Rows from block 8 of the image encoder of a small image captioner, named by matrix and row number. Rows with one number belong to one neuron. Each number is 128 + 24 x the weight over its row's rms, rounded and kept within 0 to 255. All counts start at 0. Numbers have three digits each.
After each neuron's rows are labels from the 100 images, of 14976, where the neuron reaches its highest value: "strongest on" is what is common among them. Only what is clearly more common there than usual is listed. The data: scattered letters and digits in many colours.
# fc1: MLP up (encoder.blocks.8.mlp.fc1.weight, 256x128), inputs 0-127
# fc2: MLP down (encoder.blocks.8.mlp.fc2.weight, 128x256, transposed), outputs 0-127

fc1.232:115167150122155115139184135126144122160093167126146122136133111100111122143118107090122157145134123103116125122131099124132108182133126135124118136073109134147147169107148126150135141137116173147097111092157157180111118110087142102151154149096102218118119109137123141163140103131123149132132122127121108121120140170110095094121116153109119133113082093132131109187145104130123108160170
fc2.232:098162113129140124073089113113122145091105127103115141129139135130139115144138154095103094118141150156139145132106107131109165101107133099149156143159118126106133144150086119118121109153120127127181106159108179111131114116130150160125154074130133065146148120112118139176125136138136087106107135150196129128097121119117165150152121113161170149116128172130136120136061129167116095128129
strongest on: brown; the character C

fc1.226:094120145159113148137106116168122113135169153107089112115097081122168143165119121118142087090104157136183144152150104111129132091100151156113148137161124130115156119073111149125105120119126133171134127141101155152140175117121177150129078137132160148071138120169113153113141126097107093122165135124123124144139104127106147133168103134131150141114112121156150134115125108173170120139099
fc2.226:135122109107148125084180152093089124142114136122148161145136152135094115138139120145127136142142109110077109098140116174130096136142096160128135140112133123145076167144143074120136145110122101126140135130126117118146134134156133086105176113167080146129115153157175086153138154117149139136092127172132088135126122125156102097091134155158105097153130174152135115110094098128110084145142
strongest on: the character Q; the character O

fc1.149:119180143106094127128140159100156174104155144170100145131155131131175095119120099107159147116121106104159152086105144124133139134150116169104097127063114118108104121116172129165129122137137159158122124116119146152164092117121136094106156154122134118072156125091183096133110129150141097143117129110123122088128125138103156094110128101096097115174131102136166133139117121110149125152134
fc2.149:129059105144161106125129150128149069088180096117173141124100124150123155140137143116113103139138156120152103162148110134110123126134114117126146143132110101164117116146070147145126164137128121123134151147152160127095127141098154121159132129096082157104095112162151112089136154118150134163116105124146126110159156178141113135110108124157125159111083098140085087132120126127168126087111
strongest on: the character J

fc1.83:127104148146098118156151102110154167105150100171102116137081137128127141116126100151134145179152097109149104132119180124163105131133113143146114171127101144148137101111130151098121162091147114143151151117124127145103115118135139146159155125132129136067121096132136138134139140094160158105111149131103116118146130133182122208126156138116138137151132088069121121129081137111140097142079
fc2.83:113129115173145159098141136136108114125134140118130115142188101194108132113128134154077144100112138109135132144158048143109197155125135114099141124151141102098116141119129107163141094092114130137090126114154122097115119127111100135106131102141128096168123127120107149124128101195118137120139098110134122153125119127105146109129097126109125107110151120134145125106195136156117165149170
strongest on: the character A

fc1.125:092126176094115155128136116129166120131115153144118165118126128078160081121116132133113129120125118122143134136118128114167122139127131163090171165062098141095142127119150118145201098145167119126087140145137158155129155107136124136108147113115140100147149115107139136160146128157105142116155127099125132152118139157098136105204133067112154135128149129144106106096139137156102103093115
fc2.125:111163087146109135118147105100107146149147119125131113181146113149101142136149139159123103097141135145116168158090121125071134144117117101174076086168166146170159114121138118084109166104154116120144120098130114143089154105124113142169148128140138130139106145155087143146133133094108161089136149116133163094103128120148127124103128146113102098112143109112092159174113134145112168131154
strongest on: the character I; the character A

fc1.153:206159147129135140141129103153121147148131114075106117149113150125139114119141143148171130139156076128114133118123147159161098178070124131176124140130121117123167110137144172089131102105107164127119174118080101128118113115125089099121142133102125139140121137143110120146113154105131126148159152140114109137131127120139162138147139159166124123202117102140103125107181130141127172116127
fc2.153:149118097134121116117174142116156148127078109163123123117177125121097134120174110145137156119109144141188147159141145070159132114102126103147126095134144153106109135172147078127110135116157136110118121128164112169090110134153125128152067114130145143103139114124175122120084152154170154139152107131117160114101155132113138108134125110163114102114075120123103106134140108153110130094089
strongest on: the character Q

fc1.115:134111147118117142101144130151115122147120126103146136143151140157087115171143117125133122138147172103101083143162158140116102100129109168129109099139105084147155139098145138143148122130120136179145143101126161168193149123100092161151115140111139157113119104135152092131106119063112140119193157165105172140150153120170125154128113150123133085121146134135108091140124139104140161119108
fc2.115:134163099104101097156127162160140168107120122110124155182138159087134105164131132138092115161129152161086134120114137101111156118091162117141111142138149109134108126145126140171133137110182115093132111118127099065132137140100122130126193120127106072157104108122118151154107161176140149132080109120115104112072140122109127129149155123133097139093096142134119145131145103131139144136129
strongest on: the character 8

fc1.143:122154121113101144138138139160178153135130199119129160169099128085110131098074102118148125092124121146115137127099133155150133144138124128107146153135163108131092159134110104126121120208127143123125092122135110108149130119091108128106152131138136178172147155138163174126148099110066121136125127151132124137132177145127121087159113131077112127158127128089146124131133140128134109150153
fc2.143:110115131134132091130160134101092118150145108172097141110170115150156127160156149124093074136152125131121124161143072064085107148108132126102114127114144166120169157157138163136087137119148133133159144122128116138070128159170129118139153121115161087130148083137072146171136163143139137072138151118106138109146107126114143105111152106127154113116146129137109124129097134134137147142118
strongest on: the character I

fc1.65:111105090084151150105125118183104125128143145125097092129140097113118094150145116142171155093134142135140140119167141149145111129139123156159140118155152111146131148184144139118118132165174119128141154094135138131110101126134183139123116100106102171076124169118132131106144170161125128138098159116140137145146140150167126134123125074117083129094136139128137062141124099142124099089156
fc2.65:129103132112093128145136129178157128105121112101129097146115074114116098130100109085141126091112146119154148150151153161101161137165136165156162121125134095147128161109139127088125079136156187079114148094147092158164114146101151132113140110134107178138139128128092132149132178121103100113091179123116095126123119138144137124134119094105129159140137096100141141157160141128103141119134
strongest on: brown

fc1.42:110112095137103165108111139187114169084162171124140141151125120130131151136156169130153122109134119137127099143142147101128137122123164136129122143122150109088086136136110168099147131111127156161097124188151092102141087120111138124131137160094140145117141146070149139111145087135145119144149115171126134121090098067125121124097132125089126148142123138095124151123159117177162165114107
fc2.42:128144107115127112121117142135139111118101128157101115135132138104198143137109077133144134162152163137120124104119095169095098138176113096131165099132105170158139137109168114114145160104152121124171102107119136109130115151127106104137100113121163098083089098149099087111096148138147140114122163107133132134139123175121126103146130144177083109127148156142145123163109178085124110145144
strongest on: count: six

fc1.234:125170146099111124168132142129084130147150132133134105121124123176138096087163074120157112118125126176135154147089182152149145155107119151133114133127126145152091140174140145107097146090118143123140108163149082115145116097128073147135133172150147109131130149132087144146098149112100142132109125078110144124097122142129126138108121150121103151142169149135067113138160128162087123131126
fc2.234:140127145144167170125119120157104147132092132154105137147143164103100164143137125135097163128131146111142126082162132130194134172134102150093086067145126133110103158166123113105115139122123140140122183120136121144141119101173125079104131149135159128120131110142117125123139103135117075084129181120113141118136138107113130114075099137107118106150155091139150119124105098098108134176128
strongest on: the character W; the character V; the character N

fc1.225:142096148146118159152188118102141130118146112111118106086083141172128125140129134145099121160151100139092152093174117103129121161113127128182126154107153143132147097109115159123107134113086098136114163111121101174123114167158104112153095145121128120096137118126115138128113164104105162135102156143094177127130158138128126174113156117131116099133145087100105111097137070107115096132132
fc2.225:111167144143130132111110147145149134141116150141113122132170113137118107079122094118106151086110134072165103145096134176151083111133155102054086124156138151106120145137151115121161138135163180156106101139176138071131131118134117132127135072123148147149106118120128181102146088118164126123153093116141097147121114142127153127142140096100134121135135139135111127150125133170127138132099
strongest on: red

fc1.124:126155103099132097145118113131130150117136121110164157144126168103134171114117167138145130122133114148159120127121122124092137144152138107153162139139122145077096151102094168137113086073128087163115149166118127133156126129153177126166130145130156146054085128138100081148170110147149103134132160168113118114106112114157147087151165134131106130146136125123149150150078102123127139117128
fc2.124:142139106111114120145112096119105111181090113136156108145113149142084119150148076142105106145114161156108172131125149179169159161106105129150112081107125110127139138166110084097149170122152137110116155093139131151133119115133079148152116136169110129158161156141101135135101137107088086117139113147155101139110133140085124149118114147121156102179090145112128131148144100132131124139094
strongest on: the character W

fc1.237:106107136180137126084107140093122108134093154114152136142117074165123124158126128087131139123133083096108113136120158121093124135125133133108143127114127144081120104113157104124110089167071116115137133080090112148144143135118108125084105105147122145115089149115099153122051128123131161122139155119120138133125068137134106113118145124106181176158119128129126138156121124148156139105090
fc2.237:108110147137084139137100149141108092111115117144106142087133125146118121115112126116126148117126131159156188108119156128150119134082108107142106149157114087137087102130118171182126145106112141099128139154138099079142131142110120132116120145113193077118146148186130123173161103093096112168139155086147141108080170128154139134160136097121110117121127129145110140152147140129114132130168
strongest on: the character T; the character K

fc1.178:129093075119143108114116153130150135123142146106105111158091102108160161076138123098133121158138097122145118143113152084167150122158083154139121141076106127147107149129128163154079101111124151101149145125132122126132113075125104093152147140158137083103110105142150093126133117125139132164102137157153063140150124137104146167129183130118108140133122149131105116123131161098083110117109
fc2.178:100118187148133117148131115202139120146127110094134131109151135144098128142116116144111144093108175150087108140170136130116115151087133071146168128102113116130152115149113087107125103100117099110168160147132123142099145152141167100132118116133100143158122127109110148121138137104151128097156120129082193129169102107156116095110089138155139100117131126112135104141147108122145159120173
strongest on: the character 6; the character B

fc1.223:105103118134084129156110144108116146112137155074105110164149138131115153167124146127157128157095137148142109154126131103094100148118141095100136158130117103126151135095130096138108103138140107117095122110116106148116104160115129115107101118114083134106164144090114136128115173127146170168174192100148117172114083163090125152128142173135115136160121123103115107127129117155182101115101
fc2.223:117153135167130107135114111070140107126114115149162102100108103138141125123090097152094141111071111114143115122120151163162110138178097131144125110135136124145148114156172130123121131129159151134114129111121080101154172094131110118172130146156148107099133111144092164136182116138150130142132067155097135094129152157136103153154127122120116162146112163118180122162100144118102110111100
strongest on: the character T

fc1.44:143081125102106120109136116108114166110151120144134086131141124130155123152095173134150156061148094148110121118130143125143127130135113118135147169172151147168143113109123052118111149115159125130111098137149118122125147105105090126117080078140118082132115133125081125136102167087145165122113136158100127121157127140144075139110149164136146130103133128136117137123115169132129148185108
fc2.44:173118131147165105113147116115171094090146091136146156133108131129112140104123134114157159107104125146139141133136119111101161072121115122070112132102127126080147182109112150135162069139110171148147136079117153101079139128137130155129150107118152130108123166123156163123090149115129134154137112128154142144136129126146114131127084104088112121104112122158117166131119152150137081109177
strongest on: red

fc1.109:107086093136125165107090165164134144113164138111101126111086146110130119117123184092122138093085114131140124172166120138147138115102146154130172131109089102092106149117140135112100089143118140142155134126152138159149117077131135120120142140134140046146132107151144140151171111120089150116144115104154108120095137126108119157124179125124138148089139135105156115142133091145103148112105
fc2.109:144124157123120158073157113125109128106073139117152174143149141106156108140115078128162106141130138165101123136104082103102133107122162165145136105142131108151139145138145119142161122146160134117112097162135171129105127132122129190117106104075145145142117141108125108162094076120095099095145105156158142106119176137153162110156118127140096129138123119106112088120129139117172161133129
strongest on: the character N; the character H

fc1.209:117090145139123093116139141141118112149113156130152125128135132145056143125104137109131158150153144084179146113159132130146071113092142099102112184125113129156132102150132087124123150145145123121121162110163100134178153101097095137144154147144116155119090119101086144119167134149100117167130176105138151114137137104114122124139170166153078139133115145108117143142155130086116139153124
fc2.209:130096121113140149150163099126108144153137119102122134159107118139134152104086127146150160086070119150111118156090099140138117109071125133125142121161163139154119126130145171142107118148111128155146114174110128061099126117105112132113118092085136161140125162101110137129110116170131138153126099144137084140108133154119135184151131094111160104109089108151172147146141141102152168134153
strongest on: the character T

fc1.110:124144153142102122152152153144141131100115120139134151070125121153162154145102144179136115137150099145144127124140131108118101136136122128108109139134126155136104135140126103141123117086136089138145063135181168134117121123103086130120141126137144173150114146189138141085129108155106122078143127132130145125122074124086117175105143153167126096188101111113134153073116119133127146117170
fc2.110:187122138106123084129120141152145124096105121090135171116091071159114074144131141131149123084154129098129111154131160137149171147118149163136152132129126123126149125091159101133097116118146148121141153111161170146155124112090159073115111104107158132136142148146086159116150120147129149098072139138155136128088108139109160145129134156099084118160118122156137104112134106128123122106104
strongest on: blue; purple; brown; black

fc1.252:137163147148148138151153124151134124175108138115114149104137076151111110121102055132070101156136128125103157089144130146109120118150126098154107139129100135105140160171151133134074091132123149149154113134175084168141141122149111121151174127124155146091132120108125133139104068145131124141132090129157083150123111150118151109121157112136108109152151111162136095159144106138134098114113
fc2.252:151081158115101119094097088128144110087181165148160124125116158113130135146096180148178152096136127136143124117119093132134138080117115150124140144109178132113141136101119123122180137147085139155077098163105162114125098144105129165075102136134117146131135113096149111114110125165116097098114187151153141111125169124147125128128115150138148097130103144100129134102132137115133122124138
strongest on: blue; the character Y; the character X

fc1.183:070151096139140169120114139173110146124115156154123131152144128138127118145102176095160122128093088116173092153123143102110132129140148146153118145134075175125122084061127101119159129149123115109132141130107149109137142106156124106130139104122201158085138153124122096117119125158123158132094147143137138083142153134168113107125146162147126115125155133132109130088122130140086097143141
fc2.183:192129135113132078126119119134134129110122090098135136100113114106119145112133105154102171112169112133072173081145091138139123144120128113121170133140169124110136165175110152105117143117079148158130114178153100102110138148102158153140130169121060118182135087154151131131135131098128095127130111122112122169089108145118144132117115100119142149138095133149136150153132122133150133123130
strongest on: the character 8

fc1.246:106135147133148125127131149120100106132121127126091121115137102075118129111141118080129130147127132127125137134160101128175060140144113162134129124100111090102124130090161106125148126110174171135063115159100140148148177131097074174138100121157176155111104120135116140094126119088155119150127119103119116111111103198141107139134135138149154130115141136129173108149086131134113138107120
fc2.246:155135123113094116127118114132155171115149115127139143137141135179135116140110149165141142120123140123133108113109134128100170105096124092124117125172132158150121128175098152122103127128078090145166115105158123110103082124172197098123129130076090070141149119132142137178135144158104104115123129161100138131140147060139148118118109148111101136128119116129098153093159121122127105152158
strongest on: the character W

fc1.51:129090098128131130100127102130139110139104151132080138128154117171164134151127103094133126126104171076118075177177122085142151178125107139151115121130113137116121104120102083120120121126086131105150117100105144119201122174104117124117135110124120138136112141150161106140121120124120111171086093186112163162169112110138111116153115136144119108147129117127116113105144146128147118142168
fc2.51:128122187110088162113106117133112111151129118095177135116123133132087151098121118129134111137129092128113163131141128178117098086136124109181116121136181133121110113132147162117160099117109144139135140089157101116102119116105135154144118139082175151156170135140127146127111109098099171108164160112080147099104154109156168145138135141104143127156118127091125121128158093171126143139092
strongest on: the character T; count: six; the character F

fc1.103:116097107139100155138151129077141116085108108191084160114163080133168122137114101086155139100130154099121088147153139126131101159126097126120127121137104113087090117113126106132139108139092146126125134133116124072150145182103095107073155140120152145119153125110131148143131104132147150153121119126120157152147129149097120124137106144103138158136111090165118138120118152110171077151149
fc2.103:103134157147118155114142121147120110132141132143114153144124100121135134112136145097151091164121142133160139116147100114152100119106146145174117103162138134124086135107103159140124139131081141090127130151121095147080096120064107166156110135123129116170158146126093083154101081164138124159126159080141094089069148133128135136145137099109144136161121133138179124128155108179120129149126
strongest on: the character T; the character D; the character S

fc1.94:104149108124127084109100132150134117122117114111137109141111141139085154099197142090113134130095108101133127103151128135165146121130140130106153126120081165174158130110168153151114174150160101093162097105131113159115161094109101165117107100119106140086157123085129135132126127150134156124118155104163150149133140155097116137092131143136157158143079133125112098135151150147092094138161
fc2.94:162110134169108154149163123120104175144137118123094146102131114118152108121039111162156120152158167136131129138143153131124118143139126106140104173114168113100130163128096099124133070080084148156121150140143104088135104163115178087152122163149140101125115133144102111102147119106139118126160090123111123138116124117170146107130134140122120112107137114142157139113109106088157158136107
strongest on: red

fc1.12:113132152146142162168136137108142112173124113143129134143133085120168147109170127070119142126114127118150070132125155109110109121122122142158162134168159117181134116118161146137108119116108109166131166085149163126094127100099157118123178131154107064106148151112147115118113179111124148140127107120117125107117126108136154119150093111153097157095122117164106156132104090111151151093123
fc2.12:131112122143111120085098136165133134101119156141122110113103171159099134134107142183137136153104138113130165124132087141148156151130147127116107153074085153092113125150130094128144158159148157086115111157112101136154122149158085136148091102073130193145135101145106136151133098148110124084096128129115115122144122095103116134083142147119150117128121163146125108116135166159110111174148
strongest on: count: six; the character A

fc1.131:107089131141141165139137102119161163132086124125177120098182097136069134123121107131160125088110147117089100138168137103084100101131167126161132150106144132147139130127115099133102103078150105095146153143143110135128145125112123107137111163129114126092154130100142118136124106156165158144152153104096148144092173129137097169132134163164080112146141135136112101131127137168145107123110
fc2.131:116134156174112139170141126103134152129157121095130149161095135141139154177092141164128172125071166128063102103101160135107094098127107097092125141175161126134174108128160176104131118133123136096121111136102106122146123137127157125115085096147116133117148132137094137124171110120136176160137119130123103142126104137141098106134117120163117164120119136100117129119115119123078099145159
strongest on: the character 7; the character Z; count: six

fc1.25:120136158158116126115132137121110142089151130106174101120085114140068073137157140150166148122140133136109146078132118109121093108095125104106158108095118120129138131164121137130111125111113158110100087124120090162118132099154137129108106112155152146148141128156132177124105116108123163114148171087143120103124148118130164127140129073123154137193128117127097108112139091177122157135085
fc2.25:130119121163115090110135118134164141112139110134135158090143157111175160098136105103102113163086119112137107136131137117116079172146132113174082154181114151089111124091113130121142119132127156107151143127147142114135105157083147122128171138064113113073150126091115120131132097163154116131138088142135127145150122107153107146178136108116122139137129121141157169106170124132096154102144
strongest on: count: six

fc1.126:141158099118155116112094108119108132083133140121162129122113162120125131127152158128109157093111147197132147098121140131114154144176114114135147159180126142161119112100142112123103106117116111131131146125138135154121113099189099066099155151123126128135159145127125122123141127118141077085147164126105143149158150139116121147097145125153099107116181109193130164125121136118150107185129
fc2.126:137083113088101136087149149110138082083104113143143141112161114077141127123171122180099134145117140081140148092165106141140116168100116131138140136069110143118140148139102117163167116176117115117127148111171104132126116141098143153158116126116137109118116101153166135131140140119139153111155159090152135135178144125128144097122139160117087126118175121104115132119132165146126133079117
strongest on: the character Q; the character D

fc1.170:157118175157114106079159114110085128123144129128121104136115128135163123120081109155149170102136141107092101125111132109111154101123104098127074136134170110148108128129130151085138098131135131145115111118149123109117130144136161137100128156102119118147117141132159124156132137107119070119137139115110149139106059080136196114147158127165108142118114130161088162131097115092151090161131
fc2.170:114120099132114151194112115148176105127127163153138146119139111118079133144178148120094096130104114133152128129134117132119099139125151124114185115115097133111136121130124115185100155117115105114138155144131125145130137133133098106145126129144122147110135116125106117098107158133114195134138106133144109149170161183114053149096092108093118115139125123120137102126172119147103171076104
strongest on: red

fc1.127:133165128094107116154142128126078158141092127129134065150102117141094156138126123180146106128096108148118095157119092135143141148141150120116160190134133119104134122122128142148153124146104102150159145098145160151141132119096147160163103101107136120136138100095151110124122143133124148080083112088101106102130097129134134099107136119142134162128090067116128132152105172179099139108136
fc2.127:158091122139148134097128096157135105124106147138150088076197117110108170138126117140072109094160103106152144139167110129126112138134130109141125119128141115121181130133165085141088113101129119138104157104105128130153187101117133125098129135132144124100147134128122134125137135139114105161159148111115154088123160099162102111184161139127137132157129124140122091118203114134126107105123
strongest on: the character 6

fc1.142:116163107128145151107132129116177153159124130102139123135124115106147152097132114144146180120140095108128106116135164085149186123172099096174105112153182152120116116159136136136108120136111088136126097090106121119084131080139142118140179165127094123084127134167148110132173168112130149151098122126111144121114148130110133126136151127124106133086099086126143112109128126153147141156078
fc2.142:124089128120100103111128128130087111096127114172131128120107137135096137159129133133097120132135149145119140123136081144115092150089142161093163171092084107122160150095123115105146142103130189123146159156174112130175139165144119138121086103119147160160148114105103155122082076132129128107142113121140121147149123092137129148107120111147154133174154192119098132109152145108113109136148
strongest on: count: six; the character E

fc1.222:134123136077123139149103154122117121139180117153136119135085124122149071151165120162153128164111102120085116131085153154142122122109083136143127114128137167144113108139146091095125131120120178088152110163108110079118145110149145129145162144126123123137162122171093128113137141104129130140105144118154116123148069105118132103158161104126125130122110162082162165078118107090136154149146
fc2.222:130122117147124118166164103096121142099135111117176142119135123149122137134104118116108107142161186109155104140155123125070106079167159136126103103100128119142169131136090138146144136123151098109117101123159153160141154121162154123100179130066147130120151120112166134115113127135135129130153105128155148137096148134127100134164087103075160112109084097115116131163092120106125138138177
strongest on: blue; the character X

fc1.2:137116131133138158160125159129155104135168122150139122096151153132124110125127101152125120142115154123135124125170174113118136092106141144137145122150122154108126184123160113121168128066143161139124140148137117121143158133139130157099168131181157096109160098179149142129124153184155099143101146135150176126093150079145124158118127095144100102168140139110085092128144078127126141134108
fc2.2:114106143143147156089152073125091106119144142169130160119114102135143124099143126097096101124146096089138125107102108104173145145150089118109128152103146087118155125122140117141154136104094107105105157112133148130126152153122123149164130092121125130168094148090097136102138155111110174131164092098101122123127143146162123115164151133080149168137131123119164113151117154155111154169183
strongest on: the character N; the character M

fc1.184:124124110156117133120158116109151129134100171120131133130138132135088119141153125122142142127121136087135122160155069133131157136106170077127134163125103158102132111134141092099120092095098095110120155108190103120140092154129139154147159116079135165170152144154126152114144150077125149120125145107139131117160164154154076120100137146161144111128110098123113090124120140164076123141167
fc2.184:151112130109127114181159116110118116125167085131118114126119138107131146087128172130121134152116121127105165093102130097098134104113104134153105122131122154114125162117092130143111093164150172139107135171103154108098141102172145110122112084138153114146096119139169115096101151178136117107163134156156146183135105134117140097158081152147133073106142133097132124127141114131156180145111
strongest on: the character 9

fc1.112:165125147159128143143141140102119129107125108149127091153119095187112093080110133127128136147134108134115155121174130118135132154142141128128141134125121170149125158124122121165114106110136141120166114123088137158108185110159131135112099133169109099176059114129146104140149141096124148117077152120123159147130126129115123131091157134137122071090159108126069148100098153102163103144123
fc2.112:119153135117155102176128123168183173145120114139108112111114119108151121145135138166079164126119168154130094142097126141104145106153086104120145138137138120116126109131163114127142120133129121189094111126099095143109120145129147139092132122121172098112118112100118104112123127122103129127106117128146104135151065134107086095107073130146124140154147186155131127195122162119123132134168
strongest on: red

fc1.233:127122142104158151115159123115128170162138099172143160088133146101094109153107195125144140113151086135074152100129132109141131150165126122132121106129155103138131149145130094157137164123131133135107108153121129071169137125126113131070108116114123117122107151104105111136109111164144117163132195123105128167177102175102119095121126135123129143161138161092113125126086137129151133125137
fc2.233:147142146137163125131148112105117132114144162147131131124084118161120128177108130110118123120124108137110128136132164108128136085154135124071090176108086102147115139133154138080069126090146118130070163111125147128141138112095130138128109144124133127099142119141171154151157148112137157143117061127119118150144133166158120143130107135077139122061112135150134156116136179097145098130141
strongest on: the character 7; largest: 7

fc1.71:122156120144147123119128126082151163137131143143154095116095161141111167126147101121089145104119144111115120119127144168177146166111153195115148121135141115141144135149124145083086125115100081148160155098109150135104103144120131066119144082125125158125145103143137119113145085120159101131127134168097125139079129122117113114098085122110147103124144174166155137154135174145111142138136
fc2.71:104103168113177138127092128133141132158113118155110143136104144100127100115131116127112114113155129164146149139132116120116123113156136146094131125104121142117044153092103126130145146139115099137152145121097131123091107142061150119140139089132168121141126138146130148132082135143185093133122150136173146151152098132123146162106094127170121128099152087113126178094122160082103159143139
strongest on: the character N

fc1.33:134106112124137142097091128122120150123155148120116107128138128144119136132146145125132159126099098106093095124119107085154138157122065174142156140163141154191125135160137145140118151170111123115125098135145122115144138123169121145135099144128142142081179121100119089141138171106140139104126126144156141121114190135150100146130139190123101091152080142149114165131130089185112110124118
fc2.33:122167123150121105132147120129152125123091120131150139110105145105126161125131137131160119144157160133127151117136154209106148133158174095137110127077123103044154141085148081107150132103130149138140183117105101106119149119119165141116151097148134126148129122160102162123131088138124139141130131125113137131144116113108148098152107051146131131119165095131139109121118162109116129094126
strongest on: red

fc1.26:162097145100174124116176121109153165118121100105147166111134136138113103177138114167131121134127142104121075186130116122078165134128146126084146121096089142096087116098124120136157069125131143154123136121138161122147127141119165119114169131154133141159160090095123136136123102111111111113122108093109116116152148127135160155120090127103129090057143130100117118125109108143108126124131
fc2.26:123136145136115093153125157127148109163137120146123127136137183089169112069141131108153095128128124142100209095126101125122117126119071143148134102119156122126154126182159119095106107131156125074116122131126126154119155120103110116168122117156160106158086141153139104111139142121130140119115115156105116113107117153130093085126125059147108119139120164147128099119132125124120170165118
strongest on: the character J

fc1.235:142186112167105094110136136120124147114077139134104091134153106156155106136142128102150115122104160130177095143133148155159066112128143075151153108131138172107125122119104180117109181097136090116114112144117147139144129134124154145111098088155109141138114191101134106152114160131138110103146112146129136145134140113114132151133111139099112137114109157110103099120131109110072113155161
fc2.235:159133121108121159141111146158116148159127131068116117140116147097137162130091121169100154141119105085088143132129105120143165152157124154114121176098100111166134170146162088103133077139081157142131114090135126119111161106122124113114177158119149127092108098163126123122149135101144155139127134122151132136116098162143118094107122144139155103143096114118158147129100076135143174125095
strongest on: blue; the character 4

fc1.239:117116143139119152114174132163156131116093090172110123149119130136142156165148139140166117104175135104144134126184125126124183142110116116133126115118093140140120139108156091070125152129113135091114108166117125135158132124095109124126140116079122134100091120130083141093153142078158141106166135157125201132180140103128105105132121141138142145114094138154140127166112103135122120125091
fc2.239:172134081097136091147106133111095120121127154152122153143101128135124114141128122103152123113067105095139125132095130146144112140132113089119163144127157131094114144109118153130137109170144131092140140077092124144128138087137146128117070134160111171164141138120166097108128142145124137110173102142102086129140083131147099170130175140175106162088140156131121126120117142116161135173141
strongest on: the character 9

fc1.5:112148155156106154179103119134162142134089104137129100121146096132170137108175128132136129159120125054109121120150133134119115153154129130141108154131148165116061152125123121112127112131150114119110127166122112114133123138152141112098089102111062127155147103080149117129113120105118159099092109156154119180092104125118137158089118134108135130154160146123134149158146112119111102186145
fc2.5:099116112113088134140118139113121138118152150130146133149121133112099116166174146110150119132101139116123073143140141152104156100142135102140128098127095172152112122127129107141186124102132099088126124148119171139151108169139148129065154150098157164096149106173138123138112132111158137145139122115123138108138085092164136127132112113119151122139118207108128116109090067111115173138127
strongest on: count: six; the character 8

fc1.201:149147130120137116155109126126136113141121091168118156125115124132156121166122106164102123108127122117126088113120091112122121103201135118179142145124093123147123157133133146153133067143124159114141095114110127123126175109166185110097069150176122112096112133089144134144163150123157103085092153150113134129124142109120082124067119118129136113165131139111132169108113142130135101135115
fc2.201:096153104103120163168110138160130133123138165133124137132129114081113149096171137147148106128150152155116153142107113159113163107105124129073140138120138122117086150107109102053128155114125166152095082150118154126111131139170131131101128139120127149123153152160081119140144064109105178075160116135125141140123099145136158091144138135138120113113112147130104138151172138145138107102111
strongest on: red; the character G

fc1.63:169106082172101126146156143124134122168075072112128123162111083109083144119086145137112156093130132106184136142121153118054133119128116132104135139150114099138145100141134094102158112126119087140109121141150132142136107148120123143126118146116123123141135115119132118151149100125143146079130157158117142138134134115093130085103116097104140145133152126118091125143146088134177181145086
fc2.63:098125164122106092115084065115129123133177165153128139111140156105139131150173105102137151129169143145072121157121102106157116136094123139170101121104153143118144103115119145132094097150148122090124126101151164107126162129120143095145130125174157161160088081119119120135124156131132141154140138157110092117145127129156115163103130147104108097109109153134119084113128181136152114160126
strongest on: count: six